Weights of a small model that predicts nearness at each pixel.
Model: 0.659M parameters, 64-pixel images, activation star_relu, patch size [4, 4], depths [5, 5], widths [48, 96].
Training: soap at rate 0.0063, 24900 steps.
Data: 72500 training examples, 44.0 epochs.
Rows from block 5 of a small model that predicts nearness at each pixel, named by matrix and row number. Rows with one number within an expert belong to one neuron, the router's apart. Each number is 200 + 40 x the weight over its row's rms, rounded and kept within 0 to 999. All counts start at 0.
Before each expert's rows are labels from the 100 images, of 14976, where the router gives the expert most weight on average: "top examples" is what is common among them. Only what is clearly more common there than usual is listed. The data: rendered dice on a table. In brackets: how many of the 100, against the usual share in percent.
# router: router (model.blocks.5.mlp.router.weight, 8x96, trained with AdamW), inputs 0-95
# up: expert up (model.blocks.5.mlp.up, 8x48x96), inputs 0-95
# down: expert down (model.blocks.5.mlp.down, 8x96x48, transposed), outputs 0-95

# expert 6
top examples: dice: one (93 vs 33)
router.6,229,179,256,186,247,206,170,192,161,224,219,213,136,217,173,173,142,123,178,221,217,187,176,168,244,214,170,245,194,204,196,187,200,286,112,274,192,210,261,179,257,239,215,169,167,173,160,171,196,216,180,112,193,280,188,168,174,208,221,244,66,171,209,265,164,153,181,213,209,134,228,224,95,231,234,211,166,201,128,180,214,219,164,225,203,202,220,214,236,240,177,206,143,232,189,157
up.0,202,267,210,207,266,239,136,211,158,228,188,176,197,229,149,190,151,236,173,217,182,233,181,230,264,138,161,259,170,200,197,178,205,276,89,200,260,206,245,234,216,223,158,235,245,269,181,265,171,175,181,184,269,209,224,203,204,206,172,214,171,231,196,207,204,198,161,195,111,108,231,228,83,180,168,269,192,192,227,178,216,213,247,239,219,221,144,149,191,201,151,259,174,211,236,187
down.0,189,207,247,245,249,194,200,191,210,176,234,184,232,191,218,166,221,155,200,248,212,211,209,221,208,178,259,161,204,226,190,207,229,103,224,132,199,227,115,149,236,127,187,170,113,231,154,136,237,225,181,230,204,282,226,161,183,186,288,134,236,276,271,185,179,175,220,186,153,219,264,157,239,206,175,185,172,214,178,141,155,168,129,230,174,198,233,171,190,253,241,211,196,123,254,154
up.1,159,298,152,173,252,288,225,214,199,220,148,174,201,187,167,159,174,235,192,206,207,167,211,226,199,210,205,146,238,156,151,210,226,195,193,189,235,192,230,219,201,218,203,226,182,149,172,199,203,138,186,137,106,214,184,203,131,216,194,242,149,205,251,257,256,128,275,237,93,208,154,216,182,135,292,171,166,276,138,247,262,180,158,207,211,211,223,154,209,176,223,171,199,213,188,219
down.1,212,206,183,205,204,192,141,236,192,251,197,228,264,175,244,240,177,261,176,213,217,227,211,217,214,169,233,185,163,155,162,233,172,177,245,206,219,183,162,234,172,118,212,164,167,185,220,192,259,232,169,171,243,249,235,150,206,151,280,203,190,259,204,91,206,239,123,245,202,139,177,162,197,203,113,206,183,192,214,252,112,229,244,222,206,239,201,307,208,194,143,185,177,118,267,184
up.2,199,154,252,262,249,163,219,236,233,164,200,249,211,186,204,76,113,200,156,196,273,199,219,242,224,205,213,221,196,255,222,134,165,193,179,241,246,302,232,302,173,185,188,247,270,213,218,137,190,281,228,185,210,197,161,160,217,160,209,215,240,252,119,188,206,166,179,197,159,156,186,223,218,205,209,250,196,191,191,222,185,160,194,204,181,112,247,236,160,183,192,165,177,239,200,182
down.2,264,182,190,183,145,209,230,249,211,169,138,194,182,186,181,134,301,237,172,190,178,237,138,231,175,215,292,185,219,183,246,188,191,128,235,148,194,205,171,144,190,238,155,241,206,168,182,166,248,161,205,156,186,203,117,229,155,207,274,198,150,187,190,164,294,138,220,261,201,170,225,115,158,200,211,266,272,169,203,149,215,248,181,212,211,259,198,210,217,173,224,159,229,208,233,242
up.3,159,158,231,206,231,171,225,102,231,145,226,154,135,142,232,228,127,201,126,209,158,209,185,162,184,182,166,187,190,175,186,192,187,230,156,242,239,234,191,212,227,169,192,203,223,217,152,242,237,147,170,128,220,274,152,269,193,150,169,151,190,263,245,266,203,241,253,189,196,264,257,230,280,191,222,279,212,270,243,212,158,242,236,195,200,188,185,159,205,237,249,210,249,236,201,153
down.3,245,229,218,173,225,257,228,236,194,208,159,229,164,224,227,152,265,192,192,231,128,272,202,224,192,153,197,152,142,190,182,241,148,206,269,218,280,120,146,152,202,152,220,139,278,155,229,211,238,159,183,251,146,209,163,124,195,243,229,228,242,167,224,243,249,207,144,225,185,163,195,182,122,168,172,202,198,195,226,182,156,195,211,223,217,149,142,159,214,211,199,176,151,126,284,216

# expert 3
top examples: dice: three (85 vs 33.6); red die (37 vs 15.8)
router.3,246,123,316,152,191,219,164,119,169,235,185,215,202,236,159,193,205,227,201,151,236,155,230,200,201,191,260,198,119,238,218,207,206,163,202,186,245,142,220,209,221,252,185,152,202,171,284,265,229,193,193,278,242,195,155,98,207,200,240,221,149,223,293,151,251,171,221,167,218,182,154,161,190,221,184,223,171,243,211,215,196,215,227,239,252,220,139,184,215,167,193,162,236,142,238,238
up.0,212,182,162,217,206,145,235,142,164,173,243,211,195,252,214,247,192,184,220,237,232,219,203,160,226,232,154,243,170,170,195,247,185,177,261,179,196,259,237,273,154,221,210,272,267,231,174,167,234,194,146,248,186,168,145,197,107,120,198,154,208,111,171,186,244,282,201,215,248,229,169,243,187,159,277,219,186,254,176,192,133,195,164,159,201,273,266,225,202,223,154,165,171,181,161,164
down.0,175,198,100,182,162,230,236,242,182,177,219,230,227,118,167,168,175,216,230,191,226,198,195,147,110,159,194,210,204,236,181,132,189,209,246,175,250,211,220,175,170,246,257,252,183,260,173,164,173,155,173,175,226,241,190,223,137,141,137,243,252,243,206,179,227,225,257,304,209,219,226,215,186,272,219,207,264,155,180,297,238,192,209,258,199,172,126,205,190,229,245,257,170,217,187,212
up.1,189,215,135,188,239,179,199,159,209,242,225,230,239,161,193,209,200,190,180,175,253,149,182,236,165,225,163,187,162,203,169,149,186,246,137,207,137,252,194,266,197,144,227,253,257,182,143,205,197,263,246,226,226,205,254,210,179,224,212,184,298,169,149,197,222,179,213,287,221,268,259,173,117,233,194,210,197,204,157,238,189,175,217,216,262,183,89,208,285,209,223,210,144,201,186,112
down.1,161,156,129,227,158,204,204,223,218,170,196,210,190,90,182,195,196,211,171,229,207,186,207,165,190,130,146,259,184,178,159,217,241,191,229,161,227,253,214,247,153,267,186,229,262,295,140,225,205,225,222,231,247,198,170,199,138,94,80,193,209,231,156,202,220,211,178,216,222,221,190,232,220,223,233,211,235,179,187,233,166,254,215,203,232,210,177,131,185,181,179,199,194,211,117,303
up.2,173,164,189,222,206,167,195,192,220,203,189,181,232,199,227,225,132,304,157,156,295,226,243,189,207,174,160,176,206,130,135,204,192,174,257,259,154,195,157,169,204,237,97,236,231,279,152,155,213,200,130,208,145,245,171,218,189,147,167,179,199,217,206,224,161,185,222,242,158,282,229,174,245,195,225,197,180,157,163,184,222,213,217,177,145,228,210,174,216,289,184,252,106,235,231,232
down.2,169,176,127,222,151,165,241,274,154,201,168,209,206,147,156,203,161,240,195,232,232,156,205,147,162,152,158,234,237,194,138,150,212,239,250,151,204,297,199,188,168,182,214,258,239,233,249,222,150,175,163,191,223,232,233,193,190,214,158,193,200,249,202,149,231,245,273,236,227,174,208,192,173,246,210,258,223,144,159,286,232,198,232,215,222,203,96,194,169,206,283,187,125,223,152,241
up.3,255,136,291,212,168,303,251,116,178,180,211,162,273,231,158,189,160,217,152,201,226,208,147,238,189,154,215,168,146,203,211,155,160,262,231,156,198,156,253,196,260,243,177,218,257,174,206,205,243,157,161,216,229,163,186,173,228,154,174,183,157,173,206,188,208,134,205,173,188,196,204,180,145,242,234,105,137,193,248,203,179,245,226,198,218,210,217,159,245,183,270,132,263,227,172,191
down.3,237,277,200,169,256,156,252,177,182,221,230,183,203,280,168,186,247,165,278,194,223,224,120,211,191,184,261,194,153,143,180,208,111,133,200,188,291,132,219,232,207,182,180,215,237,176,157,244,207,220,179,171,224,172,204,185,252,156,181,212,280,215,194,238,158,135,198,219,169,190,189,176,207,169,234,174,120,245,179,121,173,169,212,227,213,282,259,223,220,213,162,145,219,212,169,262

# expert 4
top examples: dice: three (78 vs 33.6)
router.4,201,121,286,235,167,178,158,209,227,234,214,208,277,222,131,205,197,225,221,187,204,166,159,152,190,221,215,223,148,228,218,169,224,212,135,235,72,279,290,211,182,218,217,174,134,160,241,163,227,236,149,165,134,194,253,176,177,202,202,231,232,219,282,226,114,188,168,175,242,139,155,212,207,158,187,180,233,229,229,169,205,210,168,167,175,226,203,198,149,263,209,215,178,188,179,262
up.0,172,166,164,161,208,205,253,208,189,141,217,178,182,179,181,209,237,265,262,180,239,172,195,239,238,170,190,234,234,156,218,180,188,274,178,224,178,199,162,140,220,241,156,287,229,273,211,135,248,124,232,196,224,146,222,194,137,119,214,154,173,184,191,190,214,203,189,234,235,189,245,110,157,257,182,219,175,260,140,259,187,281,188,109,184,231,181,176,226,149,130,204,181,164,218,183
down.0,109,202,244,239,218,188,236,199,246,218,223,241,149,191,248,123,178,155,169,199,246,204,142,112,163,175,169,149,156,141,187,200,213,214,178,226,198,183,136,203,138,219,172,237,161,178,214,225,165,207,158,250,234,212,169,240,184,126,92,180,279,249,177,138,243,213,230,286,273,154,229,170,180,193,193,205,147,186,182,216,206,238,159,214,188,244,231,153,235,183,219,229,191,205,252,259
up.1,231,201,188,177,150,204,141,193,236,249,297,260,240,205,195,187,187,235,185,222,248,208,209,190,158,224,190,257,236,250,175,227,269,199,99,223,200,220,266,215,226,255,177,226,191,188,173,174,182,132,145,224,125,168,204,173,228,151,128,186,230,195,185,279,199,165,200,213,245,181,190,247,203,175,205,163,174,116,192,163,198,216,142,287,125,248,185,289,200,241,221,151,237,212,170,159
down.1,218,215,153,281,202,176,165,161,240,213,246,203,186,208,249,179,174,279,153,172,170,198,158,206,150,260,133,177,197,184,203,138,270,227,179,253,155,191,243,195,204,176,139,218,191,276,145,272,196,226,162,295,166,227,132,237,232,258,212,218,189,243,215,158,214,239,170,125,146,184,193,119,189,138,167,203,176,138,196,178,210,167,271,177,130,206,205,173,213,164,177,205,262,182,207,216
up.2,135,228,249,178,138,227,196,236,290,212,224,121,210,194,252,230,280,217,193,208,251,173,165,177,265,200,205,151,174,198,181,241,172,195,255,223,240,224,203,241,164,246,167,149,208,158,171,174,210,261,157,166,206,222,175,221,181,132,257,214,191,202,220,189,131,200,158,145,173,247,251,162,111,173,209,213,259,204,205,167,125,252,117,230,248,215,243,263,221,188,178,262,228,236,160,177
down.2,194,229,240,170,183,172,227,162,172,203,207,142,227,143,173,217,243,181,230,174,175,259,130,256,216,128,196,282,132,148,213,148,138,188,184,224,227,176,188,228,210,186,230,216,203,202,183,269,220,135,231,210,149,100,254,264,197,199,240,235,174,192,230,160,176,147,196,175,239,196,227,236,246,155,227,188,237,243,176,244,167,195,241,167,225,189,287,187,162,198,242,126,234,235,147,300
up.3,216,176,149,135,224,236,258,181,193,217,196,172,253,178,226,240,226,150,191,188,174,179,210,174,170,139,214,154,198,185,171,159,158,216,252,184,182,194,219,198,217,232,121,212,209,379,196,213,159,208,174,193,226,194,205,208,175,180,202,247,118,126,164,223,140,194,142,174,172,218,191,196,155,213,200,262,157,181,181,189,195,293,246,193,162,247,158,175,262,204,190,221,189,258,163,106
down.3,154,206,267,225,216,209,242,150,240,215,213,240,169,195,241,133,178,167,153,227,229,227,145,159,141,149,142,160,129,140,194,205,203,224,197,222,190,204,135,205,124,211,177,229,153,186,182,225,137,195,136,256,219,182,182,232,156,126,114,214,241,222,178,157,281,218,248,235,250,159,210,188,156,212,187,212,143,188,170,234,194,213,144,208,183,247,245,122,186,189,188,218,224,128,240,284

# expert 7
top examples: dice: three (73 vs 33.6)
router.7,242,212,197,193,164,242,250,131,129,163,155,168,195,167,266,214,194,219,217,112,223,194,189,78,198,172,202,232,150,212,167,199,129,228,196,186,155,214,236,123,218,144,222,183,232,203,215,187,180,205,208,186,245,240,205,162,179,197,174,244,288,307,174,109,217,179,210,245,139,232,214,206,229,139,213,228,226,175,129,218,197,207,201,209,194,197,198,241,113,210,237,195,265,177,224,155
up.0,162,212,152,142,222,165,184,234,182,133,231,260,170,268,203,221,221,159,163,179,182,215,156,201,210,190,212,260,194,205,238,175,210,187,163,194,143,211,226,121,201,142,127,163,189,221,169,130,227,184,194,233,232,207,174,141,218,186,286,203,201,273,146,188,93,213,238,228,211,190,162,233,170,169,162,126,275,242,271,232,251,169,246,201,223,191,238,219,232,174,201,242,206,298,158,237
down.0,238,199,220,256,188,213,232,201,198,159,160,194,222,209,263,222,263,171,65,241,172,275,240,221,263,133,298,172,205,225,159,237,213,176,140,219,191,181,215,243,217,272,140,190,263,208,167,226,238,144,218,226,197,252,184,186,213,136,201,173,181,201,171,179,160,206,181,183,205,182,213,221,194,255,206,145,281,176,183,189,155,110,149,199,185,149,176,167,192,261,198,240,188,165,268,188
up.1,220,202,241,252,144,263,166,152,187,249,256,279,92,151,239,260,120,275,185,259,208,179,172,161,154,148,257,151,212,221,181,197,180,190,215,226,198,201,169,151,185,249,201,213,157,168,204,195,266,192,168,220,197,221,190,272,185,113,141,194,159,141,201,183,259,243,201,196,177,167,266,242,184,240,196,225,194,133,214,213,191,187,148,159,214,178,237,236,200,144,247,229,183,223,173,156
down.1,222,217,243,190,227,184,182,218,176,237,240,151,203,224,140,232,233,198,218,204,99,202,207,303,197,172,154,193,185,116,190,175,221,279,201,225,208,133,173,216,233,170,202,97,147,176,200,224,230,180,250,226,139,165,218,199,237,178,272,190,195,122,259,183,258,228,238,192,174,209,159,121,205,206,161,204,246,211,227,161,132,223,108,182,191,200,181,283,224,220,196,222,247,203,257,209
up.2,248,238,247,207,157,264,217,194,195,192,179,167,199,245,233,266,186,273,202,237,196,193,205,205,247,138,191,240,238,202,170,181,194,182,177,163,210,162,255,218,220,84,282,161,138,240,214,171,179,280,205,148,126,212,180,193,181,232,189,136,231,325,198,170,270,164,202,249,184,209,218,242,196,221,248,161,167,214,172,193,288,170,120,233,180,181,202,249,185,175,196,192,195,191,197,150
down.2,193,253,217,222,160,201,146,251,206,197,222,220,200,178,186,196,201,157,181,154,204,157,156,192,256,315,196,215,212,143,236,212,180,161,230,257,209,238,168,212,173,201,176,175,125,141,202,186,234,208,254,256,250,262,158,256,237,165,308,189,272,205,235,208,211,102,208,210,199,226,164,206,261,175,150,190,209,216,183,162,113,219,213,189,144,134,238,182,101,177,182,212,172,206,245,205
up.3,193,257,260,147,213,271,208,188,211,181,237,221,212,191,190,232,167,160,256,166,225,201,218,162,117,232,174,175,165,203,210,177,287,229,217,156,203,227,275,183,196,189,263,221,171,218,258,175,182,183,185,185,234,124,197,170,211,189,153,192,332,263,221,201,189,242,122,233,137,209,228,195,131,161,170,230,215,159,188,203,220,186,275,199,183,175,146,151,168,251,286,180,187,187,235,132
down.3,244,200,174,224,243,193,184,158,251,144,198,173,207,189,261,109,180,184,222,255,215,216,216,232,164,219,184,205,202,240,244,236,232,208,136,180,156,243,187,242,185,248,201,177,218,238,196,277,145,222,251,181,230,293,231,212,176,254,224,225,132,188,221,145,213,173,267,271,183,230,138,155,168,198,173,216,192,242,251,250,236,218,237,147,104,213,136,225,181,190,299,230,179,236,240,247

# expert 1
top examples: dice: one (66 vs 33)
router.1,261,139,222,197,177,205,184,191,188,216,181,165,174,249,178,232,170,194,210,145,206,154,214,197,200,223,203,181,186,199,181,172,243,159,218,120,215,160,181,101,172,164,229,180,184,198,275,181,192,199,222,265,163,199,104,176,192,221,196,224,188,165,322,326,262,239,222,235,195,284,197,133,207,207,192,192,241,162,117,170,194,200,175,252,186,227,238,168,218,230,144,253,182,218,253,240
up.0,176,247,207,214,180,195,275,146,215,172,128,201,209,204,181,186,275,228,202,151,125,192,230,172,182,216,233,168,138,103,253,183,180,239,131,179,180,183,175,212,240,240,196,281,191,252,177,197,192,219,108,211,186,162,140,201,138,188,203,179,216,167,192,274,180,194,257,219,232,114,237,174,178,214,270,188,231,228,115,213,208,198,205,289,160,245,182,246,206,181,197,167,214,272,165,176
down.0,276,261,173,179,216,220,218,196,210,181,269,195,173,178,195,151,83,146,217,252,249,244,91,198,213,225,116,236,223,226,219,201,229,182,179,186,166,197,157,135,185,161,244,150,131,212,131,227,188,222,178,156,208,171,204,164,203,135,235,242,171,174,238,220,231,148,258,204,201,243,180,218,216,172,228,271,171,180,250,177,187,137,253,233,193,206,188,263,180,163,218,295,197,186,198,226
up.1,175,181,170,215,230,216,222,197,207,159,246,210,145,234,141,287,166,209,179,258,191,193,199,177,197,194,239,245,228,212,169,165,179,208,229,266,148,204,153,193,264,174,218,133,113,219,160,198,148,233,256,235,259,225,214,220,142,227,132,256,190,192,185,243,221,244,198,235,248,203,231,217,212,186,170,176,186,180,138,273,135,71,246,190,221,260,191,267,191,234,116,223,194,205,234,230
down.1,235,225,215,163,222,174,244,134,189,202,187,188,212,167,212,148,183,167,260,255,189,182,135,221,193,190,179,106,168,161,211,173,193,138,271,150,229,163,212,165,169,237,258,250,233,197,189,241,179,242,230,297,142,215,251,266,212,230,254,292,240,186,149,212,181,250,163,230,243,194,232,153,179,208,223,149,219,136,163,113,217,102,180,175,188,207,150,202,182,211,239,221,205,233,204,155
up.2,207,185,167,147,235,217,221,203,247,221,299,148,254,188,198,219,243,164,218,157,237,198,180,209,209,157,218,203,168,202,151,145,192,239,208,85,255,212,250,185,138,163,209,250,143,224,110,268,253,159,171,181,252,180,189,232,207,204,177,180,187,197,135,209,253,231,219,233,195,215,209,188,133,165,240,299,254,223,258,200,224,207,169,184,174,137,211,235,191,203,278,276,245,217,178,193
down.2,204,198,186,186,148,207,187,215,150,217,237,149,244,184,203,171,148,232,217,242,221,196,168,207,289,238,130,232,225,138,203,177,196,199,214,187,196,204,168,276,187,169,120,183,152,204,211,135,208,152,191,147,223,280,191,243,197,210,185,134,205,209,209,239,143,180,138,213,197,279,107,98,226,275,204,231,151,220,193,227,187,240,229,173,294,232,168,178,194,132,257,157,210,195,165,174
up.3,188,271,249,213,148,263,174,210,206,246,209,213,139,135,170,195,148,168,183,212,259,173,168,246,174,152,246,215,138,217,147,119,237,222,202,239,198,136,198,231,180,212,150,185,194,159,149,179,237,158,142,266,268,261,146,201,161,209,151,167,258,183,193,213,233,235,200,215,193,155,226,195,219,198,158,197,190,190,190,253,240,183,171,144,165,261,56,217,205,175,240,202,236,198,153,168
down.3,180,196,182,166,204,120,126,182,181,196,193,155,190,198,189,191,209,152,267,253,239,172,198,176,233,233,147,254,208,160,139,142,150,127,235,159,180,193,214,218,171,250,105,197,211,171,180,165,190,202,168,211,222,276,188,208,217,136,154,153,114,259,207,210,154,169,219,156,244,226,160,119,181,266,208,272,114,234,228,199,204,238,196,239,210,161,191,172,223,189,202,181,271,246,136,207

# expert 2
top examples: dice: one (98 vs 33)
router.2,201,242,249,214,200,181,243,163,231,202,232,210,234,242,226,221,176,223,201,225,207,170,149,269,209,196,189,179,247,166,212,230,242,173,246,230,117,201,188,278,202,161,235,222,226,150,164,132,192,167,287,160,203,179,284,176,220,213,237,136,159,97,120,258,121,193,137,212,238,142,242,229,174,204,170,190,179,214,152,225,209,161,193,225,221,147,195,210,254,178,158,289,138,193,168,178
up.0,216,284,186,242,208,255,262,198,259,196,209,247,226,142,189,171,125,164,215,132,244,174,211,236,156,279,156,236,161,162,195,173,140,278,206,228,218,236,244,160,204,252,214,142,189,182,118,251,168,139,159,215,205,213,124,211,223,202,183,256,221,254,246,175,182,205,199,237,227,242,265,229,134,257,233,162,167,165,162,230,185,166,221,191,190,155,216,168,212,185,189,176,194,259,245,270
down.0,205,161,187,137,245,233,319,170,162,139,220,198,162,137,224,200,192,154,170,276,223,192,221,147,153,294,212,223,165,157,255,214,237,162,202,205,197,151,180,215,202,233,214,149,181,231,197,277,214,214,164,188,194,172,221,196,194,128,226,223,239,226,230,257,176,139,170,179,267,215,194,211,155,161,231,155,239,151,142,172,215,135,212,265,213,276,205,265,161,193,215,202,246,134,156,205
up.1,192,171,189,193,189,227,230,179,232,197,204,198,182,141,200,194,159,204,236,192,189,169,180,244,143,198,162,241,248,245,315,183,180,171,199,162,139,261,252,112,164,147,195,248,153,268,200,219,206,201,191,155,157,235,235,235,234,248,255,192,150,203,170,164,202,226,185,269,174,207,208,221,144,197,185,278,218,203,220,135,195,140,108,164,265,197,217,167,186,192,163,252,92,215,205,128
down.1,216,171,152,209,251,225,212,182,233,96,170,150,212,193,242,192,200,206,130,209,219,122,237,225,184,207,187,237,214,150,169,175,197,139,237,151,148,193,165,234,166,297,171,227,153,176,232,221,132,172,262,210,219,266,222,171,206,178,215,201,260,166,222,207,230,200,178,222,225,176,176,161,136,188,270,117,221,181,210,182,149,212,261,210,199,311,235,188,133,224,165,109,188,224,194,233
up.2,272,164,201,169,202,222,243,245,213,231,136,211,142,190,272,179,178,219,157,197,233,221,218,217,251,258,241,195,188,239,196,168,291,156,193,169,174,181,223,267,103,197,214,184,215,157,177,109,175,215,236,179,201,142,186,157,192,128,161,197,239,167,129,209,256,186,193,226,212,139,168,230,250,176,266,200,222,241,172,289,186,178,226,269,239,101,238,201,201,205,173,179,213,159,228,227
down.2,315,204,207,193,187,126,171,190,282,154,180,157,210,186,245,180,208,154,191,241,102,264,298,190,212,211,216,180,173,226,200,237,253,225,158,234,230,251,200,118,233,197,242,188,174,193,157,158,171,148,165,152,270,286,183,207,186,169,167,217,223,226,169,214,217,204,263,161,176,222,160,182,104,173,185,162,171,181,210,261,181,204,225,199,175,215,235,190,188,177,120,207,199,262,208,229
up.3,193,193,218,224,153,213,199,274,242,145,187,171,196,194,172,186,185,248,236,190,215,106,306,215,159,225,140,142,160,196,264,197,212,261,175,232,230,253,233,138,187,227,200,203,199,198,230,198,204,196,241,238,177,192,206,225,257,203,201,115,164,254,190,195,154,230,106,245,188,126,230,190,244,145,167,268,159,245,229,194,207,189,169,117,236,156,199,197,223,181,199,147,172,166,144,286
down.3,185,175,227,136,183,254,156,195,214,138,171,212,200,244,222,195,210,203,230,209,281,151,221,235,153,222,294,197,230,159,220,225,180,117,167,195,243,183,229,155,239,236,177,233,195,259,265,213,191,177,264,198,146,155,191,200,201,170,180,129,164,161,255,181,246,154,110,272,255,179,236,150,187,230,193,201,146,153,156,190,181,223,162,169,187,252,131,218,248,187,226,250,257,122,226,224

# expert 5
top examples: dice: three (76 vs 33.6)
router.5,197,220,149,182,194,176,238,253,327,210,171,227,139,167,222,178,179,220,189,176,219,262,177,252,206,194,202,164,284,182,189,236,189,197,252,209,254,168,118,276,117,261,183,170,259,176,138,155,209,230,144,185,224,133,189,214,200,173,213,269,239,168,165,187,175,210,197,227,251,267,200,203,158,125,195,155,222,257,250,216,181,210,148,208,192,179,219,201,133,240,152,146,168,181,231,195
up.0,247,190,238,186,231,180,240,282,188,234,162,187,96,185,236,220,149,190,193,150,203,172,185,138,128,198,167,195,222,209,223,232,146,209,247,250,95,184,217,219,238,243,227,216,192,225,131,183,248,276,214,273,85,270,227,234,179,157,215,202,194,202,201,189,191,232,192,179,139,180,218,177,143,198,107,151,179,220,140,242,217,246,151,187,195,204,207,228,250,202,184,204,233,180,235,162
down.0,263,216,151,246,216,186,172,203,171,195,202,311,185,167,128,201,133,191,216,249,185,252,219,189,212,199,156,202,225,149,247,147,261,150,300,235,204,157,210,200,117,241,199,238,200,243,164,261,190,165,164,238,163,232,183,277,222,209,189,267,193,218,221,157,190,187,162,244,216,215,134,177,212,250,113,210,208,141,129,220,172,135,210,126,213,158,179,183,219,168,216,227,170,216,210,172
up.1,222,184,275,172,134,98,264,194,178,226,194,199,218,216,228,211,146,178,229,149,276,245,212,210,282,172,249,244,189,199,192,205,250,181,174,237,183,282,181,214,152,197,216,199,239,176,243,235,220,157,221,148,163,134,255,203,174,124,150,197,227,173,170,237,195,119,204,133,209,218,186,234,217,169,136,192,214,176,256,203,104,228,205,193,196,124,220,237,199,181,166,129,145,181,215,169
down.1,175,237,198,215,190,216,268,207,230,223,156,177,262,215,204,234,193,184,238,163,208,236,176,243,200,209,250,186,257,136,152,231,191,215,118,220,332,203,188,126,202,247,215,215,225,128,191,257,162,148,229,133,216,175,245,239,272,164,196,171,240,240,260,211,225,191,140,129,188,167,204,187,209,257,168,253,204,187,224,140,216,197,178,260,182,249,190,179,135,152,240,148,225,175,167,258
up.2,163,173,212,288,237,269,234,144,190,191,172,199,177,203,183,226,207,200,88,235,176,238,172,210,187,180,203,251,147,219,196,168,235,138,159,177,237,168,192,200,151,258,216,184,180,235,188,133,223,245,222,213,238,238,179,249,197,216,212,245,219,246,202,173,221,195,194,129,223,110,167,194,294,142,198,258,221,234,211,170,201,246,134,187,132,217,119,188,194,254,260,175,97,201,208,197
down.2,204,272,165,160,272,202,202,224,209,189,200,218,109,195,145,161,184,189,222,171,208,168,230,178,172,224,247,223,188,181,170,210,203,191,219,123,126,193,153,244,147,155,264,222,263,180,257,209,137,149,166,250,200,250,236,239,230,184,207,153,263,149,187,197,259,170,168,148,236,221,190,287,255,146,209,195,191,235,218,210,184,170,212,214,150,165,288,251,252,221,172,231,289,191,163,252
up.4,186,249,213,216,250,186,139,169,164,279,168,212,232,151,265,229,141,193,278,198,145,287,234,224,218,178,183,188,181,203,210,165,234,149,188,193,250,157,210,203,169,227,185,191,248,229,160,190,175,266,214,249,229,194,177,200,167,124,288,247,176,161,195,134,201,165,206,232,158,167,245,175,182,235,199,242,112,208,199,232,193,276,166,167,120,112,176,233,172,161,187,210,182,128,166,178
down.4,197,257,178,119,199,185,149,168,163,89,240,272,215,188,247,197,215,241,178,211,158,108,218,227,180,264,222,153,144,186,160,206,219,185,230,229,215,191,191,271,197,208,235,211,205,170,148,200,163,242,252,158,212,194,206,222,245,243,204,186,255,142,172,155,267,144,183,211,212,156,166,197,219,171,184,190,249,221,167,246,161,182,282,224,215,147,238,241,268,289,232,197,272,184,181,149